python train.py --model="masked spectrogram model" --dataset="chords played on synthesised instruments" --train_examples=52083 --n_mels=64 --hop_length=160 --input="log_mel" --win_length=512 --method="simmim" --mask_ratio=0.75 --loss="l1" --arch="efficientnet_v2" --norm="batchnorm" --activation="gelu" --channel_attention="se" --depths=[3, 3, 3, 3] --kernel_size=3 --stem="single" --expansion=3 --widths=[40, 80, 160, 320] --init="kaiming_normal" --residual_init="scaled_by_depth" --optimizer="soap" --beta2=0.99 --lr=0.0045 --beta1=0.95 --shampoo_beta=0.99 --eps=1e-08 --precondition_frequency=10 --max_precond_dim=512 --merge_dims=true --one_sided=false --adamw_lr_other_params=0.00099 --grad_clip=1.0 --steps=5600 --batch_size=64 --epochs=6.9 --lr_schedule="wsd_sqrt" --decay_fraction=0.3 --final_lr_fraction=0 --warmup_steps=1120 --weight_decay=0.0 --adamw_weight_decay_other_params=0.01
Rows from block 8, named by matrix and row number. Each number is 500 + 40 x the weight over its row's rms, rounded and kept within 0 to 999. All counts start at 0. Numbers have three digits each. After the name is the row's rms in percent of the matrix's.
# convs0: expand pointwise conv (model.blocks.8.convs.0.weight, 480x160x1x1), inputs 0-159
convs0.136 091:459506545531433523508481530414511459562518516534486467399553499566470476474518530551541458500429515468584463534484517575497584515544457470498480517477509492479510526534480450488542496546450440529457513486503522540493559439507481509514518549408486525456467506506517440513447500496494517500416474522490521499475504436559522478544484511493444464499522460591573473509504496518524519481368572524482509560453426505502474519462504445507492461453610513495476535496512462433451544496558528
convs0.137 094:524485538438551489541513544568517447470475548565518516493465538549406496522576500546486482468490484415532445542529457426515454569559503446508585545519449449515561479504479546528507497448467476484492453502490504503508490543468494488552507497542446462484494405504510541476499515455531520502518454439490567448584517517491530501448491461498461534540468431524492533433448590507433511604482457539513513562560490485542421508465491482428498461470502504539542555490484476522512456501527551
convs0.138 083:520492536501430531570566476506500480554477427493548500546477540523489525512498528430474484508475542455473444482580476541443518573418492517467489488551527478506493450553513496499417525557530573566495493427494531465508459528469602532525440527444507484443468553507620470505436465537457493466513452520465505520485547524529494576563489486518516540492457609456561506544489458517496484464502489472537474595548521465501536543579461522516543523506466496484494475464544477542457494514528485
convs0.139 111:501500460582471491541513510561485491453564463570476510493454494489463505499510515531462565430512485526533510507502468495515536510531532495395513485466574492549538538539391489457572569486463500524473458466406493487497529478472484494505512538448450480502488475466498501521523499520491567544444543566550524576591482486523512512475482488476411580456532509548558436496484572492497470404561521543481572501477493474472499476509432506515544509490592512532460473471449578510524576521500508
convs0.140 097:478510447432510606475471505572491557563548541501471443514389476453476502489461477516462446466561501521529493489457514461443493498490530493463564524493475462515448554480483522426503498502539372508469565493572503458528486501513488468530435589478445551472517515481560480466447526450488528532509440494529439515505450458590464543407481450493538502498431512415508440466505512464500497465493551525528487500482510507515521467501573526532476513552498492550512479507495536415455457507517528
convs0.141 095:508541477516499484484497525461510558538450514475547458529526480536454436418540514547499518522528456598479480489534501528543543507487485488426521517486519422522474546499552504486460501490538483458518519475442447502534532492499478494451509531560533510522581630448475509464447510531550490451483513420538520583530446488502493504513458453497535500546544533482492465446582397493473528514532461495480522545558392475530491435443468475426526415518495505533512454453461425535513486486449548
convs0.142 093:520518478543464558492482453495505394465405522523512428561551522504540496454525554477551519467455458545512543507465496474407496456494457484498510471524467500480472512539520569565500479475436518536375533526493467506450485599518465557534488558461495472490592533504489521481520528524483501506506505486486450470526460523404480557461509436481460424479441532533483527436474542461457457487506490506461478502492507571504562558508493499512445464441518438567554439544532499528438495522541496
convs0.143 117:535543477461446574480524472565528522468536485529480491509569515446478436503466526598476475487493531554457547527556591436489511498491392541488493472487522432474486574507503499500524551548472525530482545565482527514467514492556510499386506550508475531517471511536491533480468519602430509486469488489487479497458502481468574430492459454477479418516501545514461459484569421496503447430521525510457534438490538601474561459563471497565514537485506514469542530538509512499468481463472513
convs0.144 104:484555487487519602518513507479519507515506539446488539465546536487478486504466488544498597538489553474472496538530455470474480493427470482485572483467499504521539440505576513504569509448591590506492524474514530490560409498483535490506394519503440521492511505559497470499495543517486491449510467531446573496508485496506478515542509482417503492500536534577538561514444535514492461451486434492407551495483485454530511532511425435511545495487475481394544520449518528418508543484415560
convs0.145 084:452495550570535478427451528384468538517486462483430488496538513495464528520497507588443480453478497463516521525467525494489456547526492453510492545532448462561556441483424535531495457454533520464477552473481566443495504491535574548504538496477483437560512506459448527520534535468471507515487523394444504463417523523501494483539495485488432526523536494476547464539518489457515425578493497554515562526497462517447504485487525471542516465458555572515530488422463560468546572524517582
convs0.146 091:490494528489499503480470557466482522511461493547494489534517525539439486537493463460505539544503525586511512460491451515521423494535443522484531503487413596511514467464476506454501493487558447568432451441582394367466483452459557470503427483463456493466514467462465449506481443489506480576550525502492547509487503406465552466483513562514482509469532500498541511494526567450477483473499475510473507565513578554480525571482497511501514464542484444508533389521555484533506492531553500
convs0.147 106:498457445447471582447493451479527427484499522491508543479463515529470493507525524502486502492464581472488542530567499508567496563382522425564443560478503497586495479527521516513424469477469494468455534537528450478477507527561520400447561493479514569550435553529478538534517518521566515486516559412517474465384497477478446503495535568488546518545483508537516492499477539505472511500508529501467510450500471454492528537485459500473464476479505572482484545525491492505450597579554519
convs0.148 092:518487445590471480544511563462495531445524495528512506466473405477471488566515491512484518504438539531486495503515494512507460492565468493415473506412456482412515465506516453511530513508514515528468483464530461386417502510441522522499445476522483430465477410461518499531500479517522481530465510527465482526430533493382553434515508474495497558503486483514503484492459447464473501503559536546585475469444582536482501546497506489443496394460507499522435476445438492488549535459555454
convs0.149 094:502475459530571483469478494461527503493513402478493500531516542536506504533479518526555500443511503421463505500511515592515545515501509462537437462462525500465540490499511497491514469542520477499453499460542465413520485469561619455535415426496488495444532423501494460461498554521484415468541455462442510514498497458485477515463523540474502497500587458490493425462484511476532505510528542585481549513612609468505529541514427416484464473507569526471466534514497473585491476468495520
convs0.150 102:496538493444519525487509527498507522576469446533428526506511482559498462508530520442432533501539560526494554532540558503454524483483504505515533526423553516534430476570489452491518497524481552490580486469537515534510567428486487558530517450511538480456512488475547453512379542500539514489509447481451543452510511487446522501474446512530382615503522518441522464483493462497492576610485464558452472483478461495503467522521546500548555523560552510491515455474569516510440487561509515
convs0.151 096:501490573510459544542513503584527409504509438501545529523473525546489487461444480507463566495465523513480523495464515573539477478507522511460522440481573479567569530527506453446483466519452547477481505560534514450438510522534544538477462568479543485455577520510516549526565516488457433540549496594501514477458537556497521511558440523494446479477503541491493485483490481575467447603558573542572477556514457587453494474537479444487491477526487456570463476491535504520464435495536498
convs0.152 107:488465471496425539501468482442583469553462443466528537515527504453454482413580498464514522515472487513525443506501494477491466484515499528560524562506455510598491472461491484489417487515498468512454458493490574506450445536479409482509491475471517482545542536434510472487558517512437481483460546479486522473544490464559516499465519466415476537579480486507439540532596515503535445554431425487542444470413423563493528497488488530520418486471472432509519492574535504461530475458494487
convs0.153 116:490520518502548489485417517511582445482487494595556536399559487463518480544535542446521527511470526554462513533441512505474483491475518511488487477539498483591463514461582455495468503419504501503399536520478493486533544480517503549476483489528542526525541436538514505535567526490468512417425559467459509450501533491497465535529549443521425539545494476467442459455489579525456495509496427547487501503549472558544505522476507499555483447436516483543466469565456438522579498558474550
convs0.154 119:483461535500549485514525513499442408589561507490407473504466510505470486499489460461414495499429551555492519530548501522465463537551538529470533508461454395444516525533522526471515524525483527570480480501514482485519549412520530535524493494471437473459556450435568484530467527515537568446570511493520497591516542577501571516534558407529514512470518558506504513445541496454493510488499529529494534551495515445440555474545568582566515485527481497524441512493474492474487552500451487
convs0.155 097:507458561487505454462585551520452572530438459525503447585528467404526501485432497480472496498550526425481480484494491553527531453525530533426536466521470424471484463512509530496507513497489481540506474494522455519500570467523546445490508464484488536470500534500562460493500513471560414558564490484490485471500488534539541556452566526563555521469553504492518451472430460481547520524579578556488413516565552470490516481458477504465521579507485431497528524535440497493466443499518597
convs0.156 122:500482472550497505537546519465524587494523483521501512479532484479559476544429502448495523530497571520545552494485486496517510529471473509510549577507514466477479500577493542549587455495516496449471556465523518509484498562573416416536437447580490477484485541519476459535454491497518531501493452497431452504473482531528528465466523549465558584528554521438489466450428523555467565498472539396474524530517438514532560552416504491550515553479572506510461518464421483481518441515548461
convs0.157 079:523572482479526522553544490502579515439472518569538467486547514516453503459459485473482480502452499510532460483493521471436544522466532492634507539468447459500499516521452443511518513524502489517514428515478599533518535492481509455492498467522484518549595543494538565551490503493476474462497542557518505456459536493543498451488500435563538557477615475518444456573519515523550486539479511534507506497507540426484497500511500502574522575498574437482499429582471514538415498515415464
convs0.158 083:464481452511437507518464497498512510501607453577516520519475500486494526492442463451433563476515574544513538531416484534556472515539487534437515435476477518534545487502502493519467514423575461440470514528510505468436503499573501522541507491460490524499550509422477504473544419472485474508549513461433588527510490511430446483550524436404540436504514449471503529441515480488529477461506516562457467483455453497535505465569416475490504430424546488541486484477558452514511490512484429
convs0.159 094:504511469511500456383567519575544511464513535542475528456418481511486499495521473509460445477485459503493438569495536516497497438488516522498617498529506506565462505501441461507497516444532516506509457548495504471476521374457525494523533431562523546524525483520549466447503509564459534470608480470426495517547511489478549514511489507484521574516475420447494547525530518456427449507467389556483470447527529533441477472502499537492464516482430490519493513538533501489452588493502490
convs0.160 106:469526521506419443444504500536469520488503435486510582527457499486441488515508495463475480526513545446415533456517462500501540460518489441525508406460498473539472487501523519539510536521511580488407547567481504457560548553518548512522455562511532489408520495547458426511527531455520507443515419515422493534493496566436526532505514521473428511427534533550473444472554541536551504503541504527513563527497497480477540516505489456526525526493506422528498505553533452593471480573589501
convs0.161 111:476469516484468499564529458528463455461422518484461500527437488517489488505511495457548486545525530483490547481465437416504493534503456512470489490446502562474441482492546527484492605583507509542547547376512553510472496501498540557486505480615431471525567408555578562472540459516500482494535490487522510520484450509469551479543538497483477525481453469548416440553467459427511528513524431469450500472460518486509543513537411508504490523474415494518512519546455492528474540453470489
convs0.162 088:482510510458413556445513593452530508488429534473514472510527575513479489429467528481539514501514497499523502523507511506533562447585559523527507469434525467434453546475569498454449467574555389445488516457499468537507440544483449499468465507451464539469517591509572544513502482465509477486495463489469552463497542592564542509484501469458597523484567462550453484534506464505460528549496539505478539470536527511547500470524521524503479454546548502563514472536537477512456461451571509
convs0.163 116:553544523566441557533528542563545489565501514509521517490484536569443587487474456493455525455453518499482464543465526474605449491372577408500504511534473518532528551445533456464451543472566462533513470532457557487472509491548530501478483516438513503520472441466527474520531448525532502527418452540464492504553561515493588492457500462467454461437424501516525551534521478563495514521519486506499470487469471474482488449510538444484529555533451446535510473500557446521542515494533465
convs0.164 113:493553528493473494509459481496536473458454495499519440453482516578423470455532537556474478500513499535511488496543472468514459580468554548510549502474566514557588465553478526513515487515561544517407554571473529440520487512512521521498520453527451519510527442442441520520482567533516543422460535400493514465529542529465477423438473557468425514466439535524501416441519550525491531480541428498517466515473480534529457535497473443509491519497527491492477506532414498495623503508515541
convs0.165 093:462494497492488576511535510419516543441443563444461512521540524560446562414560454566486565471521509519480494535520459474468483591509520533466508526496522439517541447519469516425499454496528522472482509448424520518398500475508468500502525601417389486531502481463492507481426503481406522469487524494548476503439580552487421557503535493469487492511483468487541512505517477473492469501494489491605516486526458527534544481496472529467498540474507460492520503563520562472500485568545534
convs0.166 085:391500554492517420517514509515476442480493516532532482586565443511471578459521481469487541512422499582542522494549502494504535466533512504556563522463537525493486548497426479482537539525558455527482495449483489539521494527531551467443481521487562546457482542532516485476500429537469466525448459529558508518503525524541500533527564472510409454565466512500504445537509431491582488474464471489553532572504463423506506488526427501490500458477550500476460543431547474596466559539568504
convs0.167 090:576444448447561498571474448494502512487502504497549419512474535588534519508539538512518552494545493457506569539488488492450509481548492468477560516533430599512508445511525464522500512567502513540555465481458480524513473494488550528483526552476509458504509416464557510529589464500521530534500561475476433500514523511467445430471510482564433491449569586499466418567515506510469512530518492519472504518499508515549448470536547478516458529538461553510432478482479469466488493495490349
convs0.168 110:415571489521478558528552545514487513466479511504517493525605527454494545484465515560479548573473612489486504526427484436531558500474474495541479445492481527512545514467471524513556569492477589449533530485527456531497429568436436533470580476472442518446515493492444551496531479475501508450538510446531424541498525536531578444454467489508515511551502473523518494466541456528495504458452523507436444479518428518464500475454477484498442450493519482465441571521549518512498520557447444
convs0.169 103:474557519556454475479535469553491518565435541489523463504451503475494509523446550470466479484482525503434503509588477469425441553474521427477509448519569560492520529491549534523587457461582480502530576488459586447462510420508509571518478494581476508521466499563476572501490527515577559518508449420429499487488605439435435500466510483448503515527518484501511499516551558518504457529534451472515506561501507485513454483495572465469437489468514515471526539474461477488505496513516457
convs0.170 105:481498504401483469458516456473564555546469506533501512466468485478468584513481461554549429468557564584523483498525490491481503509616472474584540524508491471565547536528435512488500511460459548487504446458468516469546531539548497471564596444451479491557577480522457494522505506486539519502394497466510525461465477513533505484433460524454520518530491444486426527473480468516548507481540472526502535432516507459559581474520542510533507451528463454481496538538454554465566552499550471
convs0.171 124:523544490525512445469561475446546511498545550564516507447581532522478501504427512418493489433493508464468512516452541470470514475507483433474451466552511504471534497473482504577561470532534504536555567519531500475545544556491476497471479577551472566393504612523418494521488511510530507574544493555462506496512516534541466451413440466457506521532471496509493524507487414480506518511512536476570511479494484450482529515452426453515560507473504483508504602507474486431453464513503416
convs0.172 091:505521531502513472532567554556514501529574489509475555455467427514558517525487518435551490530507479400531519552520511481501561493482534482455563548542473490487467580496511459447482484470500503566491596502428480472572473406546461423532504487550509479452514518476523495513464566465514445490478504544503555553433421479513454460459523508442493522476541453458492530429554542503510474454512443485535521486514492410538493474512420554593551489541504465462495479487524494442505441500448529
convs0.173 125:502556566576471459476417487526541473504567464445503515532529507562495526447436513446457494420533516444482517484569491461536407518521476501438538531549435508536534547467525487513475415497500450518454460469527507467451454501492509459507523448472496477512456581501467556493591455488481531461531483521470501554538467458547479439515522493560507556493496493531527569446450512531488455526560495480485523510522384522489496422516541539522486532497489538522385444489515479504486459568492453
convs0.174 091:584540454549473495476566441504505577498451511541468462573501473525464470498502512439499478545532523569452481482545455472392434508516498534527492471522429525596548579471535499545422497480496494553473559505568475519554535469520550511489479510507451461481425527539514462502537509562530533482464506522541464442433471478430475528458494494530493402554453552568554468443463532472535525524466461527464462480449451519488457472533504508569548485461488523504496522495493540523490410487489484
convs0.175 096:504506512500493470488538491462500522495502520495535502468523514523482427534473532567489505594484487497395540407526461532427497514520459488577546521489503458482484523462581595550568512592520531544489557553514490510470518550490471476495496537516521419485498475472506431540500496494501568569499480531540514481587472441551568542567480464437482515543486466600476557522503514479480555463532553524433441559461547508487514534585534533519512492462472552494501490571519465494500550549475476
convs0.176 099:483531514533570509467493474522535502514511528486481442520506548549543517518537489560418458582516472500463456520414544503460516434459480486536522577519461525506483445484509566467521505462576536442553460475504418484489495534495450420535482581524578514440530501494519498488498526457540503514606453511552539510606495440530558511465482496469477506539455495447503426532502471488439497469474522550435480438473535496542472410455512436481544558503473516549536457493496489535486473576505475
convs0.177 103:503474475470553496521540463429487530546541472481460473509467488542449452475493462477529382498456484491504575423565497563514502499452492494437476523478518444529517433446473503432512602551504533490524454548576473474461432531508540579490567505488537494490461431468427532477505500501530539453523496529493437512475545488453576527525448507453533495476583445431579458490455505519474565534508476512482521468489468523447549498501457491485472456452464482421449526464514567537454466517480515
convs0.178 102:466477446499496508502499467578453482578533528547525460521519482409526498457476475511506463481511488568500466515489450560578503477490508459553444512496541573424547529438507538510519569443449517580485580468527469444460494481479487504428431571501493556461529509412545517439505502421511446484557545484520500468490491563551525530527461474535498538526493516479524479496516485523534521494524559511520481480517524482581536558515523489481493484465610556604490518512449519427510459473495569
convs0.179 093:545503525535364482523500532500523521584486493518497443375502455478554502477487520515440498527531459405512513527542525516517489482486424425452460532499455524549502475489457475411592471547489475548475495475496500458523459502497393454553473539487515543564486534425444515483519531473506433457503519541504563468461422512515496541529499502432481576481475530547502477454449526470511481437470524489503527452468551490531491491463452448429498526482480513512479464549476489481467546469450549
convs0.180 101:526561433465495472453485459486534510511543525492514412502453474562546575424576504528570537581509435511544584509562499456519528531582502466512490551541466536494505474440520477549470521508512525478510496457498518442449574538513443468488537527507500454441549503470515433516529518499490486492456500506532469440461434492539462486391450443508503484503461502537445567454459477443502591493492538535457482518463528441426476508473454526500503493539518540500492551543479470473546503483393508
convs0.181 108:446528545510468453524438537521507492440490436504488479515527467508471488475557505539468481444469509507485460526469585505540490458507452408505535498575523477478567530546513504585547582525479461518451479505543590496472469504466504420515509507491380515582550516545461444479505503517539534490445540554528544498460488593460553459456511500520552498498552450468512554484589482458450484450546478530545465483537501530479496519473535550523497552471494524485503523510387446475505490472537576
convs0.182 094:430530584389496528408517494494526461511499515426450528558490507458539496517545479453481480522508495495506452502467474428514513463467593448553529518478467439545445516447498519465449545562505557495518525471454577527497538548500451557446494517612505503502526583480482545518476569452542488472477483486561507425520518494506524496539503483509553534485541453492450498477516570538515506497469519508539571427549478528461548485459521516531453525467588508494458552511458464445440549520531504
convs0.183 130:451499490416559569480550438459506536464525537535479528456518476495483549466515504522510516449449499540485486427559462462567481500494536549547505523463424463494495520538482551507543490486469509515488549523509497468571573514470516491556418536509446523443502443585459518424483457491505448469452475498482512525477510539521506462525540527494473484497488569516383471445467462474491552547497510519544481505484490457604515427553422517514448454531554475531438489528585506443510555510528577
convs0.184 096:532512469455553496470533511454485598495417517509540457543517488521475532528600560515445535528469476532557488544486481528457524526496512480456537498519531425496455543455597517515540490485503486524517530517528492497566438500471533472452384513503446503444496451512506506498464585470536458517497464498506507500536474544584483465487509537496521513499508510454572498491425484540470534477622506511640577482438525449507415524522501475509532488499504529468496457485451541467570540512479515
convs0.185 098:521427466385536471509475480437521531504449431447580510512528469561481504561476509553557472499473487577542510486566472483440533516494481491453473455510492477493410514505506580447531492536594507550470491497538607491562554519515476515503480516440482549534466502487520529559537468574519549484530484469512432517441550549504437523536526447516524530490430525475526450539468522517530506494503472541515556582566516467503512510489504506481515569505473471504517487436430499531539414518561489
convs0.186 092:499527509434476539543501515449534480495490448526555560490474538610456506535533518494496566498501482500457480424511463517536532496504432537600532522508488525509503455443487468531469543466537478507471486482522499467535456537550472596487420510455522463551486490490543472585572517586540536472553441443490459412459580560454478463459565458481480519512481466509515471549476496539495425458537500524512487494560463442543443537535522514481471401481522507528537481506439502530534500563542460
convs0.187 107:464543544461559518553524535501403507482382467518489499511444570500529494505483511472469455438469493462544509496543457533456435519470513480468535431455392464474491527511470523529432490544536484578490503533499502494545465546526557458487441495538529512498425559455563508429512537564493466499517498491447524572484456478552532494465497508477534498589449515478534548567492550534525473480498420473516527488491461473550394526491520483565529513563493495442556510505486519521448582477516490
convs0.188 088:495497492487475492489448565442475431507488563467586505527545550559488461558479506541528514512458519607507491472536478471536517413501473491448422491479491529496488515513501496581456541589530545492451464486512528506485497496450528494499470527480437458514489504597526517441475517597480445442530491498546579469530486533457473453465507482499472535466489552487459518501576538483478428578434533533464566520468482522498474471508475566580553486468486466515509501472553534482455556399525448
convs0.189 096:461447452496444492496514471504497494504417475570489518419570432525524538432464506551497561484480504461472541482443521436460463554404474509529453449480504527558513497473455490495504455515390433431509535504421499519479541482399513514460462448520490600498434499525461538500496544520438464435493522506440531537532478525485525478516494518545511451501510559515437475505514549554526462503473505510548506523457490560475486496526487461511516477522542531425538568573474478510447571522563499
convs0.190 083:438501519482523591471425565550450445468499467511448482487459510462456511562465482512526445482524523502499537525468496470446502511428418526505513545577483548447435486427501453397477498575521490494471473435512512470504512583550432463436450524525549485498528525536404555526448499547409569491491484490517507468500535532469524473467514432480523427507495486464477444413555559554516547499534491516512557494510525494488505482465537535486484430536539495501466503493545545527520497477458442
convs0.191 126:474570565518548533490476517544544497474553509460507592583473529498507532486503470495474492451465492468536433419446501523502572506566612508515521459544476541493540562497505522501545509565455533471499518492457505469517508474534484519543557588449542466516552494479594531471513515515495551521451465397491492425497561524480466484522523484526488533514483498516446479523566522481519636561497484477492534504492475471518479505546501413524549447578538449474461503439474432517531509502494527
convs0.192 092:428427433505516531536529494436417443498498483407550473502475488582528544492485546480552557495489539458569509427503505500468557499541463486521369428491445505513480526550533491472523499565503454495444491505455417587507553507520494518515481561489563536468515548507480500494545444480479423487474518502496486550469462556535510546438469485471536535486471564521524482481447435530496560481457524534499484528523505482518506444526462449501498562517515560479463578447548449537466521529461534
convs0.193 125:480526549467523461537493437547504483517427437551542573496525501472564516528539499507523521476565498504516536496456518549474546530449540518482445458434460477539449522556573427486492533516474490508468470465506538471424459451563484521577574537443572530500494521519521434469508436506505443482505523474433518459495551480550511580474508519517528553492469530550527459461492543485486495524513427537512434491598495538478543514515507479569446412509552438477448430528583463505485508524550489
convs0.194 108:472548459521504515494494440612489500505465499491422505504438455529444478491513503517505544486476409533508553416498529509474535458485389505481554557465475459525518479458470519557546436542515518465539454508496488480546550507512535508504585568461458516478466494491449464498470482458505510475448594523499455587593481484596496506511505525455478475524519543462514429456560547410512519450475506553461526512498527457459515490495445502462536512498549502499446531465439495546574538557504538
convs0.195 094:565560575489450475495544514481459558525500537509536529510526574489493559558387522468489493491476452472478448494464525492469489479525486567506445499459533480497438455536516504392532540566547506475481479449529459601521479510449496504549560498504502478447523473520569490430515465476567531540504527484454474520474558509508542486533503471450414442500437485478456459479498488587454525507523467526466500477479440544451526594478543498506497474529466535488401507544551546469526452484547562
convs0.196 104:454554559517492504400475481556537490466504478479572464560509545490527485449468559485550508423475446499513552429552484463531570479441474425494471484486475601537500478478451481495532545502543504557550441451512446520588545504484470472513544493490537496406606506444476426475489481471565488504518512442474551473539478497535536514570513487509485563523513508515419506516446472497487514460578529448532480511449506531488436506490510528532507551498525547438460489484412467478486508531506456
convs0.197 093:438490487481441493527469523560529501522513499532502581514484557496482507511498511491488554521430583436509482512517481504501445504468584481440522543508595470494508563524479472458506505453475551557481487483509498623481534525450470455527528547490540535513460478489466494528482536495514552512516468472534567480463430494525491407487544521485560483474541470490619472439425488468526460443553504510613452574513515515485489470531500511525523530447478591552556487520466489522563518469417513
convs0.198 109:527553497484496516512555555553470455555465457624524516482496549537529543510394464524430560488500523451551580515511447508528547460466495494560502473500577509445496545445501434471483509501489483545538531455447423493482559470457561502456539471504490557558474494500558546477577484461452482519482591480440489449507469436450545543518481504554487453560500486485538508554528509513466447491512461555453509433503490521509461458523482478486431515525491536564467568482556474534502532555498489
convs0.199 099:499494498569442514451417506497453503501490545492527474529569574584535480548556518416414486489469546420381451450515540512557491503456553477451497466590492519513447502561514531463522478462571504534522489469556525476506491444486540437543407553470551528499485513488530505471509454470524447527517464517517503449490506546491542442545552536489451445478547497528530496452522444456502507522480599443501519480510504529504530522455507507528444481478485488522468400513519464495473574505466484
convs0.200 091:528476499497463539502499474556467531494475549513538456494498523529451580507453505474469507506450481443481614483451422516421525475531470492501451494491539532436566536444521465522495547534494446564518465451522532528508579524450537465483520561482457573496534526539445487509527490494543534545462567518461572493556487411509482457438479433481461524535608565486558489576549535512532460516521548488559552499508481557458460479523515501489539537486560539505492445504453493517436492485556563
convs0.201 095:426547540536509477505512460602474539438479434540489470532526461509437473528541452433459528522456495498539506519507503491549523472524492453492471477473523451507562443540557479477520532574532540488513472545510508521477544460503447527439464585592470459555527473558515533445523544560524451520520449578427519482487484506544547481505505500537433443486589469451513487545461521516502488505613509499493519483536537477473462514397464460537511518458489459533412497544534466544533511439529510
convs0.202 126:483409516451529528458506514535485489489457507553512527533477466495557444486473536438502478457517544481503520535540567520460510508455468570426509467537475551473450519576465456571510411522517472492425496547521486498455492507498536452540464469506447517528545556490527488468540549445434529496495523423514526510439492465547414544489544544546470534428514438532505477512438485526520546401461484460498522475558524488482528506477451573484495447438485540512387567446472472535461455498449492
convs0.203 120:458522520487481456523465438552574556503530502486591483562477441580398494428467513489476421478509503510473500479532518462475446547482474521481491564527453507507530471538449482494499475459524528531547511460453517510418462523412458465532475493516530473524518483541491465619473488499439494472471491509486496424528480438525483471476492468521424497485494420569516553528473483526439495462515471461529543542527461444547539497452604506516421524474500432494456491538463487489466485568423496
convs0.204 095:469402475523510517440454501406512526495499423484512492456558458456485489487514556503524520476507494477487468512501498500528487525490547556480524503439478451525470491494428479529480482480555585508465510481516541531433488476443510556494511500539509587567528498500471561576509489519590498479542526498475455463420430537531529511497565531501423506482501472465470528470523524491454460530542522567491510548524504566442611533368495465511466452422521521523509479522477507563442558541517558
convs0.205 097:514486502513497439427472539540546453438506560509561487476510481511489486492535425408530473501432499533441482470494567492531473475539584423485371557532477486527500501478492493445538618554473515513490516493498458533498496538452491507457468490566470526523484518481509512419474450525492474502475466526482403498515508491494463492531453526519550531521513497402498533474463513526565504460473480536529555527505574518467472498459558454549407529478560502455505544556490443557528432501449515
convs0.206 124:525488500498520516543502521463464513442543434493461459559462528530519468527548501446443436421448545572472463507537467493488490527520466444479576441451480454517498499542521546491468491402490506531434420521531493405437469492481464492475517517512458571533544480488487445494526489463570563572527488601474451572488467538553494498493449524545469556489493525471401545525498515499422523474495488554523555518537487417530508501463535523535532495514501541484565530512433517497548475529544558
convs0.207 111:418463490571465462496449514458468515490539393473511470468460529603505512442484414525479454531497505447564501527494506557499556481520482543425478501456493476466604524559515548525454536466571482458490496575527437446440467520453511430497507488574487475547486461512492453470529560501523467509496479503438509502490510494478502486456510526465566475558488460497477411509513506487513556426514479484543516466480483464470486480520549409509503552490521520439442515527427559588480470508510545
convs0.208 093:478489532535494549519417511473570463511474578579481437549530528556483480530502489560540525540513549404478488532457499499540513509507545565483577571452454514559523553443472476503556519517450385524417519502476540468472545564491446545493535507526558504544489519498474521552479435491467377479487575517500446462525531553493555483559527512545504530573433511512473484476527538546479543468497480454505450455489458518447475503518488557468512490489541519503509543525481441478506561514482504
convs0.209 092:586429510539528445547455450516520538470498507553541494457536483457496502446588434505490512518430493486565483527566494449503475522564524494441549514444509525459463564461516579500400521436542506552471522479480565562529467505485425430510432477492484619549514538545507526501438514481521560448552450519493495502382518498545540457502465569441490496479505510532494550518471448558473515487461510486475540497498508515509510540471512489451535503464506510492521486512536515497555434461511559
convs0.210 129:517431495447531434521502480506521491471561452499481485501433485510498463542501486476468532450513519472505482486566527578526515529451532414486511448490612508488409517485554521569484516515517512521557411551493487519574551456498490441530455505503535525597466458545471468538504558525499484443482493555485480464404486570539507559529537411510442537563522516532464540556512504593458524560473536445496472512494459516544508504524472497473462526467470489478392517515451556489513540520491492
convs0.211 088:405538534505463528490444530505502462544512543550569565464528497516492501492521481558486522435530545474446466464508518530499494515473570495520581488458509509496485453557431535607487585502547515526481528542497510471469482538465492495516501516458496524523424525563469491564521455451521443481435492540486525531521486429494471553501500485552460489547537430521478397462510471539508489440439517486541464455428565565512531432574482492520494501395454568537501471501522561460555521526476476
convs0.212 101:482521545503431555538538465543480463500465536522448473481523482529482456462519532483591428491466546539564517532492495566566551467487552551540514494506510536545476527521569495535534426538474494420500484484563516464487518557553472439503521481507558504462513494538527451498500495466546429447521464441542473515433455576452496594467464526526503507475434453510534540490439500534514529558457505532465486509450514474500461485535530476535528545511475575477568522473462457386432528599501517
convs0.213 098:499594490535512561523498536478464537518449584521467553570516516503481533408511503476464470519519497518488498519560538538552532471501482577522490545465554541492556464514532545499513493497493473470487497376494492428440409524551550520515517527580484455465512441475540537442428474447536496496478495563499483538571573490466477473560549419516521518465524482455500498524577502483508548448510460488578522445514466494469504463546565546459477491461520554496444549511444521508581494497498541
convs0.214 100:522526444458578481414535451554499501528469445514521523491520481470461540475441479501499481487546439529472453545447496467505558539521469519473501529521427494478499566591526493435473486513478559462521468383560483432526440522475509515441473538441424551495531455473488550469513459480533517512480447449472489518555530511588537506441445540525510473507502481426513469524483483605494512476555495540522529481566464471470450459515508555544530478431613522456529509533531494475500511451499536
convs0.215 108:422496497553507506448480597468439497510546469487433519513468478606469530520536514556524520535555467462520464512517544549564413504488468533533517525558504528517532491361472576532520487479436497468470479525500462436425463475443490419485500460492448550480480543470467461510465495473489483466485526559471528541487513504490481504496453521417553576525547470538521504561564454492456523461515458459501550469411590572484507504515471476479519503501540548475468493500458549502525533477522466
convs0.216 122:490329475501487542510486490536472425565532504478553550523491516490390473428518501502562471580484512536512543546488469441480439517525501487489482444462531445462490436520464506484545543545487493433449543556487484529469512539496538499505511528460504508508450525448429559513489530524501439540545487486376483481430487465505496472413527523475478459547558508507446460451548519490523503474491462475409500545532527507493491472536478496555537542527472441519438488475504519525449504485541451
convs0.217 094:457478473500522424527466572451473539521434570482469519507481503551544537430431435520388482515518478518553475524528543514475491548428543481530546496482537594520584530500490483538488500495582560522550419570442542494471448481536449495472562519516482465539433481491557503517503475542485421524511557459484526504490423450498490457488475475473491524512493508535495498581525532500471496524406478461520560453412504505511453516498500503545500562499474454519540444478490485569562503466507539
convs0.218 101:513524485474479539461461512450481553507543490449420474507546466549467541484499536517566515458436491497541568550480524446542522597544475576391495411524508459470428492415472516443511503490528522504384576465520416501520462480588471477510550567499434533532452501496457518549425475466500495497492484503505451578437551487550505523485454444458453469487526452487511424460511518455532548495526499530491503529452541506505493526487546490521501456468534505521451527482464476499499509528479549